Weights of a small contrastive image-text model.
Training: adamw at rate 0.0012, batches of 256.
Rows from block 2 of the text encoder, named by matrix and row number. Rows with one number belong to one neuron. Each number is 128 + 24 x the weight over its row's rms, rounded and kept within 0 to 255. All counts start at 0. After the name is the row's rms in percent of the matrix's.
# fc1: MLP up (text_encoder.blocks.2.mlp.fc1.weight, 512x128), inputs 0-127
# fc2: MLP down (text_encoder.blocks.2.mlp.fc2.weight, 128x512, transposed), outputs 0-127
fc1.71 087 [168  85 110 116 104 101 136 120 149  96 151 134 111 149 154 143 143 113 158  89 123 115 106 133 154 140 120 138 123 110 140 125 153 145 126 124 117 110 131 165 140  87 115 119 141 142 138 161  99 144 143 140 136  95 137 130 135 106 105 123 135 127 146 119 156 119 169 151 152 150 120 168  98 112  89 131 129 158 123 160 108 100 157 118 141 106 159 147 101 107 145 211 102 135 140 106 122 125 146 166 141 102 129 176 141 141 124 161 118 138 106 204  95 127 135 136  69 132 166 154  95 120 132 122 124 163  87  97]
fc2.71 073 [138  76  94 123 129  78 121  81 136 152 104 154 152 179 145 131  84 133 164  95 129  87 143 165 119 143 146 110 119 116 155 154 103 128 145 152 145 136 179 147 117 140 115 111 135 154 105 124  89 109 142 113 143 175 105 130 119 108 124 125 100 152 120 124 119 111 128 157 115 145 102 127 128 109 107 133 119 151 152 101  93 133  84 136 110 155 109 164 121 126 104 122 115 131 105  94 134 120 160 138  93 111 165 166  94  92 121 119  92 121 101 128 135 149 167 147  87 114 129 130 139  93 128  74 158 141 113  86]
fc1.72 093 [125 110 116 126 149 123  97 118 112 125 144 114 122 163 170 137 145 121 140 154 123 141 121 156 116  96 142 100 118  85 124 163 143 144 156 122 124 212 147 150 142 142 127 134 120 163 165 144 121 138 129 121 109  97  99 152 115 148 135 167 119 127 100 173 131 129 140 136 125 106 120 112 152 130  93 123  58  76  90 139 136 112 166 147 141 138 152  87 137 133 132  88 120 158  99 150 150 137 114 133 179 134 115  78 145 109 138 139 148 125 139 114 156 145 124 126 117 135 125  67  94 127 125 122 103 149  66 105]
fc2.72 083 [117 116 134 106 120 113  87 127 156 138 136 140 125 119 171 120 105 110  97 114 112 136 142 108  97  91 143 105 117 110 142 130 138 175 165  98  88 158 156 123 138 139 120  89 125 136 181 114 122 116 135 121 129 126 154 127  85 163  98 179 160 156 160 118 108 116 121 129 130  88 125 137 127 125 122 111 103  92 115 132 124 185 119 132 152 122 115 118 166 101 128  92 133 110 132 175 168 143  93  96 168 121 116 132 134  90 118 111 111 121 177  79  90 121 103 123 108 113 130 136 148  83 123 137 110 190 133 148]
fc1.73 128 [119 125  93 113 166  99 119 150 176 131 141 149 150 142 129 129 131 121 131 159 140 151 137 154 136  94 139 117 140  96 122 148 145 179 166  67  94 160 158 144 146 155  86 146 118 104 141 121 120 102 136 127 116 138 147 144 126 145 134 123 129 156 105 137 131 128 123  93 129 139 148 131 100 155 122  83 163 118 132 101 100 121 121 131 119  75 116 113 165 118 125 153  94 110 112 162 158 160 115  93 122  99  94 125 143  74  82 159  94 109 174 130  89 117 125 148  95 117  87 151 155 135 140 135 151 144 111  80]
fc2.73 111 [164 120 120 131 136 135 120 131 163 133 128 102 136 140 111 132  90 117 144 140 124 145 134 133 132  97 124 135 144 121 118 122  93 179 154 100  65 145 152 110 122 125 147 116 158 109 138  71 140 120 151 115 119 132 160 126 100 145 129 157 160 149 118  89 133 127 107  87 138 108 153 167 110 158 123 102 128 119 157 113 109 167  59 163 154 133  78 119 177 103 161 133 136 106 134 196 164 139 109 122  92 135  93 130 156 126 118 130 128 158 154  99  99 128 146 156 119 109 145  99 151  91 151 133 103 128 103 116]
fc1.74 088 [129 124 128 142 158 137 175 140 132 117 156  85 139 113 146 136 115 156 135 155 152 131 135  85 108 153 132 107 178 100 111  89 163 138 126 108 119 109 183  89 134 135 179 109 126 160 107 119 108 119 112 128 112 130 149 101 155 150 128 119 164 146 102 123 139 131 107 139 125 164 142 156 127 133 111 104 108 159 102  90 146  85 127 139  94 115 188 128  88 156 108  72 144 125 117 119  98 128 159 140 147 113 139 117 126 134 121 161 146 134 116 149 110  99 146 108 141 106  99 133  96 151 163 106 181 162  88 104]
fc2.74 087 [123  78 127 132 137 129 141 115 109 115 123 104  95 150 171 142 126 152 115 182 164 133 140  87 145 153 132 112 142 147  94  75 173 124 116 125 121  89  98  94 126 128 121 101 155 166 127 114 170 105 104 106 132 136 122 119  87 121 135 102 131 105  81 129 179 125 120 132 162 115 151 148 135 130 125 148 104 133 120 162 142 131 100 133  87 112 125 127 122 165  92 146 156 107 157 108  74 139 127 132 160 124 127 128 163  83  98 117 149 115 151 127 165 140 161 120 168 174 119 123 107 107  92 111 138 120 163 116]
fc1.75 150 [117 179 147 110 160 156 119 137 108 139 146 172 106 148  80  97  86 108 109 105 117 142 135 114 157 124 120 120 129 102 147 101 102 136 168 134 105 128 102 113  89 134 145 162 117 111 144 111 125 117 122 152 165 151 109 156 124 154 115 162  96 102 120 100 121 147 173 159 102 131 109 139 111 150 126 110 125 144 167  93 142 131 146 134 144 100 148 118 146 115  67 110 104 139  79 131 126 138 163 131 110 147  93 123 123 129 174 112 131 188  97 156 128 127  97  65 165 139 121 111 111 133 145 160  99 128 141 143]
fc2.75 143 [136 148 118 119 145 142 108 110  87 114 145 158 102 144  88 119 139 103  84  68 133 109 138 130 178 133 125 164 141  98 129  96 109 130 134 111 147 129 126 116 101 114 135 162  93 133 151 140 104 149 105 173 151 162 142 139 140 141 128 136 125  96  85 145 113 172 161 155  86 133 107 125  80 139 134  96 149 147 129 124 122 118 171 112 134  87 163 121 149 151  86 127 120 157  96 106 113 127 176 135 130 151  98 115 143 133 159 103 127 183  87 135 136 142 105 109 180 121 121 112 118 124 128 162  89 111 115 111]
fc1.76 104 [113 163 124 127  93 105 120 139 153 109 111 126 116 151 121 159 142 145 121 137  93 131 109 141 137 116 139 133 145 168 135 135 153 114 152 160 121 183 171 143 133  85 114  88 122 126 191 153 108 185 147 121  96 136 112 135 128 148 130 127 102 101 137 146 123 133 108 118 143 147 100 145 156 104 141 130 107 148 190 145 101 135 134 148 145 146  96  33 108 128 142 101 117 135 106  98 152 159 171 137 123 102 118 126 124 154 136 122 122 173 121 125 140 145 141 105  89 168 113 124 140 129 174 103 113 124 147 109]
fc2.76 105 [128 117 103 113 133 123 116 110 123 123 148 133 171 134 130 152 106  97 137  81 112 137 149 131 145 124 118 118 128 122 146  89  98 136 112 156 139 171 163 165 131 113  74 110 115 151  83 113  73 164 123 139 145 135 126 119 136 146 110 153 132 127 141 107  99 111 131 159  95 106 127 115 145 146 129 106 119 153 130 155 111 107 182 101  91 120 167 141 132 126 127 127 154 115 129  92 137 139 188 153 140  93 146 152 140 166 160 123 151 195 147  86 105 151 129 103  92 150 132 123 165 143 167  91  91 139 136 153]
fc1.77 111 [127  84 141 113 161  99 117 118  81 140 123 128 160 103 161 104 113 133 143 141 110 132 126 149 100  95 149 127 144  93 150 113 123 127 124 163 171 128 114  90 141 105 117 122 163 147 119 117 128 138 160 166 134  99 125 142 138 137 100 169 159 118 115 103 109 123 119 138 149  85 139 152 102 131 115 170  82 160 163 167 124 122 121 111 141 130 134 151 119 136 139 143 165 136 120 112 146 148 149 128 160 177 109 101 147 101 152 128 138  92 117 133 103 108  28 109 123 145 133 126 113  78 135 101 168 136 151 141]
fc2.77 117 [120 119 181 133 128 112 118 117 102 129 108 109 145 152 133  83  85 142 143 149 101 138 131 114 106 105 144 134  99 110 127 106 109 128 114  94 150 140 134 123 126 146 156 112 139 147 121  77 111 133 133 134 123 129 171 116  93 165 172 186 154 119 137 101 112 120 100 122 121  80 118 156 125 172 104 129  67 102 143 136 132 144  93 188 139 153 106 113 179 129 150 114 158 123 145 111 153 129 147 120 182 146 153 130 157 115 138  98 154 116 160  97 108 161 106 175  97 126 108 110 104 108 137 117 137 130 132 157]
fc1.78 100 [ 97 140 101 146 121  94 170 138 115 138 117 118 135 137 131 120 163 147 139 156  99 117 143  89 109 155 165 158 156  97 129 145 182 132 117 114 158 140 142 182 169 125  84 158 100 152  89 130 133 136 148 140 135 141 130 114 159 160 158 141 138 165  42 146 109 115  90 150 135 138 139 123 106 115 106 110  99 122 120 152 117  91 121 170  99 108 124 116 127  94 118 182 122 145 119 134 137 101 151 114 110 115 113 108 131 121  90  95 107 156  87 128 154 157 121  99 121 124 139  94 143 132 155 156 108 142 123 136]
fc2.78 105 [124  96 128 130 143 117 123 150 136 129 123 128 158 108  65 126 121 150 116 105 131 106 147 179  84 140 150 190 109  23 100 142 162 153 142 127 131 122 104 119 154 114 128 139 116  90 113 129 144 142 123 170  93  95 121  88 122 134 128 128 122 129 117 123 129 117 111  93 156 154 123 137 112 109 129 138 119 115 119 130 140 101 101 109 135  77 145 133 146 123 176 192 135 154 113 125 137 120 122 136 134 113  78 165 114 137  90 121 112 132  95 135 147 162 117 118 128  94 141 118 118 119 168 152 107 110 109 120]
fc1.79 084 [161 132 126 118 129 136 120  80 135 141 128 103 148 105 112 121 143 112 145 148  92 148 117 106 119 138 142 130 119 118 148 175 164 103 135 115 112 144 149 145 116  99 129 127 103 122 139 135 130 114 128 151 161 136 130 157 155 123 113 102 175 144 136  93 146 195 149 143 164 127 140 121 162 143 122 139 130  96 107  90 116 123 133 102 131 111 128 110  96  92  67  82 141 138 126 143 120 166 144 168 119  93 155 160 113 146 119  57 152  97 143 127 115 106  58 114 113 132 122 167 135 125 148 117 144 182 102 157]
fc2.79 074 [146 124 142 117 108 132  93 114 108 146  92 104 140 157 152 136 139 139 164 143 123 152 103 106 145  89 139 135  97 115 163 109 132 143  92 116 157 129 187 125 170 100 138 109 107 114 106 106 106 110 155  90 122 132 137 154  95  98 121  87  80 129 142 114 152 151 155 140 124  74 137 135 137 120 141  96  99 155 133 127  99 136 153 135  82 128 111 161 116 130 112 130 113 101 118 181 136 126 143 122 126 151 155 178 102 157  87 119 158 157 135 120 138 131 155 133 136 182 123 161 177  81 134 142 104 135 157 119]
fc1.80 086 [126 131 112 113 136 124 132  96  88 110 163 148  85 191 130 134  86 124  92 131 107 143 136 159 167 122 105 134 169 148 145 126 140 115 122 168 126 151 137 169 119  90 143 121  91 118 172 163 100 107 131 122 111 150 166 122 121 156 120 187  93 135 107 166 120 107 153  90 125 128 152 160 123 110 111 103 135 131 116 124 185 112 140 148 146 134 152  92 155 142 104 123 124 124 122  85  70 108 104  85 128 141 102 111 126  96 142 138 125 148 112 144 115 121 142  88 150 161 117 159 120 143 122 120 162 131 106 145]
fc2.80 088 [110 138 163 131 133 141 145  67 133 124 153 187 135 138 139 159 118 125 115 145 134 146  89 147 117 138 108 138 150 119 114 117 118 106 141 142 118 136 177 112 131  97 112 145 135 135 168 114 114  89  75 133 172 117 152 138 155 160 135 173 105 122 123 128 111 125 128 153 141 105 104  89  98 161 162  90 122 160 130 104 146 127 109 168 132 133 116 103 151 134  48 113 103 124 122  95 104 161 164 131  76 126 100  90 147 132 128 103 119 140 113 129 149 147 142  91 124 157 104 121 136 128 109 180  99 127 119 137]
fc1.81 089 [150  94 128 102 113 112 117 103  90 100 181 125 143 140 131 110 149 164 131 106  92 126 121 119 137 126 121  80 106 128 154 100 107  84 133 136 124 144 122 147 121 131 146  93 122 172 119 136 117 179 163 128 158 131 115 132 111 145 146 100 157  88 115 136 117  83 159 153 157 143 131 135 120 140 147 131 130 106 151 148 133 124  97 159 149 178 116 138 139 141 143 110 134 107 108 183 147 151 171 180 144 153  71 122 124 118 157  82 137 133 154  78 170 149 122 121  97 121 154  80 136 104 139 134 110 123 114 122]
fc2.81 097 [105 109 158 144 106 103 105  64 151 159  98 107 142  61 147 137  74 133 138 136 113 119 118 149 112 113 148 138 106 139 151 123 115 113 112 139 119 144 137 129  99 126 121 121 176 144 154 105 153 133 152 141 146 147 136 102 138 163 110 134 147 124 136 115 100 122 127 137  89 107 116 119 110 141 160  98  87 128 154 133 110 172 100 153 144 185  88 132 133 163 172  77 196 106 150 140 129 126 134 142 138 114 143 145 123 115 142 111 128 149 125  73 125 141 143 156 103 127 112  81 144 129 171 149 130 106 123 138]
fc1.82 081 [131 113 143  84 143 110 139  97 139 128  94  91 134 105 130 120 142 110 143 146 113 136 130 142 165 133 111 167  91 125 137 178 110 127 167 121 135 131 145 154 112 117  73  81 127 141 124 117 124 152 112 130  87 166 105 121 118 141 142 160 110 108  86 111 108 146 131 130 140 164 137 170 126 142 148  92 148 142 104 148 123 114 150 115 125 105 157  80 120 112 115 162  98 155 173 124 130 112 163 141 121 125 161 137 156 115 112 119 121 139 118 111 131  96 146 146 130 156  89 107 114 125 150 115 139 220  64 132]
fc2.82 062 [148 171 120 101 136 124 112 146 151 171 134 106 123 119 143 130 139 113 128 134 130 122 111 111 157 135 135 110 117 110 106 122 120  99 111 131 140 111 135 133 148 151 130 152 150 144 141  82 104  94  97 122 129  93 117 150 147 110 153 121 152 139  79 171  97 119  44  96 156 117 135 125 105  85  99 134 139 113 160 142 108 122  75 115 145 105 118 149 157 117 107 104 111 136  90 115 117 141 107 124 150 173 145  91 113 165  90 121 174 112 114 130 146 119 136 150 107 157 101 144 113 113 130 119 174 108 100  56]
fc1.83 087 [ 86 136 141 136 100 138 148 123 144 114 128 140  65 170 132 118 159 109 122 117 125 100 126 115 138 114 156 130 108 159 107 115 151 141 141 133 135 148 121 157 101 151 129  92  97 133  93 141 147 134 154 138 122 137 169 151 148 168  97 175 171  99 155 116  71  96  92  78 102  92 133 119  91 120 109 131 104 100  98 128 134 118 124 136 124 123 148 114 135 132 128 118 137 133 138 118 112 105 138  94 153 131 127  95 162  86 112 141 141 150 156 159 198 155  59 142 146 139 104 133  95 152 110 133 138 127 115 131]
fc2.83 079 [124 115 130 122 124 140  96  99 106 177 164 138 174 126 198 116 106 142 141 153 118 124 155 155 105  75 164 109 107  92 133 155 119 116 164 147 120 134 104 151 141 123  96 113 149 131 141 117 149 116 144 118 148 118 178 121 116 164 113 178 145 140 125 140 100 141 133 127 141  80 111 148 115 185 108  99 111 127 119 154 168 143 141 148 132 139  97 101 180 130 114 112 130 168 158 124 160 101 109  86 134 114 131 113  93 110 113 127 140 125 164 116 117 145 130 108 124 131 126  83 142 112 117 116  95 184 129 132]